config.yaml
depths: [5, 5, 5]
learning_rate: 0.00082
lr_schedule: "cosine"
Rows from block 12 of a small multi-label image tagger, named by matrix and row number. Rows with one number belong to one neuron. Each number is 500 + 25 x the weight over its row's rms, rounded and kept within 0 to 999. All counts start at 0. Numbers have three digits each.
After each neuron's rows are labels from the 100 images, of 14976, where the neuron reaches its highest value: "strongest on" is what is common among them. Only what is clearly more common there than usual is listed. The data: cartoon faces.
# fc1: MLP up (model.blocks.12.mlp.fc1.weight, 1536x256), inputs 128-255
# fc2: MLP down (model.blocks.12.mlp.fc2.weight, 256x1536, transposed), outputs 128-255

fc1.438:477500485466494501537485472478488494492493508487494506477501508494460538498471513544481564479497548494540483443477521543484476465468509481479494501505531484528509476490491482529504512526471478519515505545518476488519504483553485478457525502509480486492486569519548499478474526497518489488515551458519533493531509511499516486490470512481514419456504551531484473467504482484508528471491
fc2.438:494487457442514506468488538519505545502475485481463555481470491519501480525531483508504478496507510536501473524450465444505525513523525516520506536453524482474515553472465509462471504500479494513490452530492528506502463523494495528500517481509460487526468477517500484461497505484488462506508497512464520511476508484515474492506536486501452525504539483493493519515500499536499498479518
strongest on: purple hair; blue hair; long hair

fc1.606:524523538496439543531492500540520489455502502493530509490484482526494499487474481542522518507503527529508461497470495466492519521489467496527448505479530528565521483454523466568463496495516514522521515518490472560526504542512525498453493471521525505536457533481493470481479492532495503467526514523493499468519498483516519492493462509507525503474535543479516494490526473508511502495498
fc2.606:487459476485557456470509508483500510510479494517517489519506490494518496500513518452469494483499490494495523487511491531494489474508509514457531502510469455425498486514450513468552507506501505495488485466509531448478470485516502517528499524484490487473517481509503526491534508479499475525478492448482492527521517516476503517506541496479484486499476492536458511515474523503496501469496
strongest on: purple hair; pink face; pink hair

fc1.699:491483506477441531497479516532493505481505553495495511484432467551461531473462492482469506482488541508522502470465531524460482519491504498507463515495538491483509453446466503498466501472472497534521499520497500458493502532547514464437521500498526496488507513514524455452492547474533477479501503484511533501504496514497514498526490549483516476478496520510481466512509520498504535505497
fc2.699:484459446476480530511484500490500529467472526480476539494493477516476477464461481490456503502502508547515489484448484502457499493496498470475485488497533493494505504469460506494473484498480536531479462514500498462551479497517516475464496461527465543500486530537534474496497509473508512514465502462497543515545528532525511471504522497477479479462495527563466504520476476540459518485494
strongest on: purple hair; blue hair

fc1.210:520513492482478501496464513501494498517490490481543533489493486489497491491531477491448525529513545501529499492450504512492476508508493467454529471514453499517521485465485521566499487480478510485493505513498458482474428509522456510471523518464502515525494528574505489529530533499507438575523486478471502492548521501488486494493535519456490507488508495515507480504474500488479489550495
fc2.210:466519434498508494515450500478495524490443540528516468503509504484533494504512510479463501510501490484528503495478490517439509536477479539512501546481481495516478509468505512481521488501543520513502475500441464489540532493454478519465506513536502518538508512493507490510482500516499525474510495523482503570507492509490480448511529467522521483497476475478535503482472497543494510514455
strongest on: purple hair; top hat; crown

fc1.311:493510480454519453532487480531532511478497451462524512474496466484530536549565548542466503502522510519515513475543484510507510517446508527478521507507510496487456496469475517521488505461478525486527502504530446497510466534507517512488524481489496490510500535484491482519515516541478494518524487511515493488530535491500505510463493522502504510486529503504486471500492504527472520511548
fc2.311:478531552528487534521482514492507507478505533571492488457502505518489513470428509473516562487501526493518488516482539488461485492540467462523495533481466490532536492518502502531504468505527480506503493468455529481488523496493492471485479503493497497520469493548529509482516505458508479512466505464527506498471488503513493504498520525529504474513498520509519510523505517477513488498480
strongest on: purple hair; crown; pointed hat

fc1.396:498508495480527468467467523535493501512487537457480512504483506510517524476546506542510527463495503517475479503510457485497459509509485518479490500471509435472498490485501517533530466524445488507534518566510510490495494560507550476493507513499501499557530505509566502528510499462532456486463505468500542453485517490493525515520459498548481486474498510478475502496535450530475468480518
fc2.396:567481545460502512481485536523505512461520463491480494478494487513558534472495539486502515504501486534492493462480465500541522478501498495475491484475492544532487504505495499491480512506528492481521533516496467531534514542535504496455446478519482507485476480503508451515451494492514538493524504491460537484496494505489511535488481494481489505505485481481465484486485511544490481524517
strongest on: looking left; smiling; winking

fc1.39:532538471509515507508484517503452492525455472427576513530472510454509518471547450488490524490503493486468492502519447506496491542511485460442462496500516468510520488497508503509533493570499500468463522516504502479510493529494486477459494502502504526560520499498514492516474507497519489465534508501501536484484492445472503521501492516495492466508486537515495490495484430489485494541511
fc2.39:518495512481536510488494495543497511515501510518522456467564506459581568519538515507498507522506500494486481502483428482491499498489486519496523516466515481543496492477480504497526504503505504557524536535466490527496527551500455511474497470495505480518486525508503492477511497445500531479554505532474520459495474478491456491510498477512468497492496448475493488440500509497503468487487
strongest on: looking left; smiling; cap

fc1.104:508536472490491457482515533492496557523455502534564480488529492509498496490508482479460493487481500504494510478492534493504482511489504419515457523515511481536506485476504492560492482515485509486493520518483502529496456543509511485495516510477496463525499514484517495521478523508516502528475479523495515491485562478491565499459570527499561496468502500511493464482461458486473493533519
fc2.104:506470521545506514518498464497500517473524523520450470540536525487524462525467508555546478488507521515526464537468466473498484468498534541467476561471480536533469484488507488468467490505517539523537488471439502517512537474489513482518539490505528494466503515508481530511536499477509492482481503528491509482503476539519443533506495479544448502510531513473497523487523551509507506438490
strongest on: looking left; angry

fc1.702:591448481529468494474518517526511529514548477478512522491521494466467468517536486560482508487543502523487490496501507479535517483470510497462478487544511485498484478494475499524471497519495489482502509488469533530467455508492519460499532516498499520481497538456495476516486455525531494486472505552492492482571522538515519496540495506501507516450522536460466497504513487490531538469529
fc2.702:528516506466485470494519546503504505506469464511542443533483488530525482507543527515502490532502461472510537509499513520517515511508487460496576478495459499508489489480529516523537476501493530471518507488464483529573537521513540545522488530465519453506481522531499512491540501490501531496508515467498508491456458479437549484488479462473524536509486502522506490466485492507485483539523
strongest on: orange face; a mohawk; yellow hair

fc1.242:486473481511505515509501509510473536497484477473504497536462455524474558482514450489449493484554494534502467460481479532504501492504507485463439502506480517478505457428527484498465529496549442514424524522507481488511496517513504458451540534460529505536526495492535488517509469486552467487546497487510539472528506508514487516498494488474508496448546490509487492472525489519532550524478
fc2.242:484497493517486474498544532481502542487464509508505520484479542489498492480488465465407495506506515513525508475441527488481463470447506479530510506477523496457491487452499483498477493499503504490457484542478461460489525502536529544490542500501531572461511490512483486458492509477508488521503496517481518534467493525545509473501531484518515487503494466500481518552484509513468526498491
strongest on: purple hair; angry; blue hair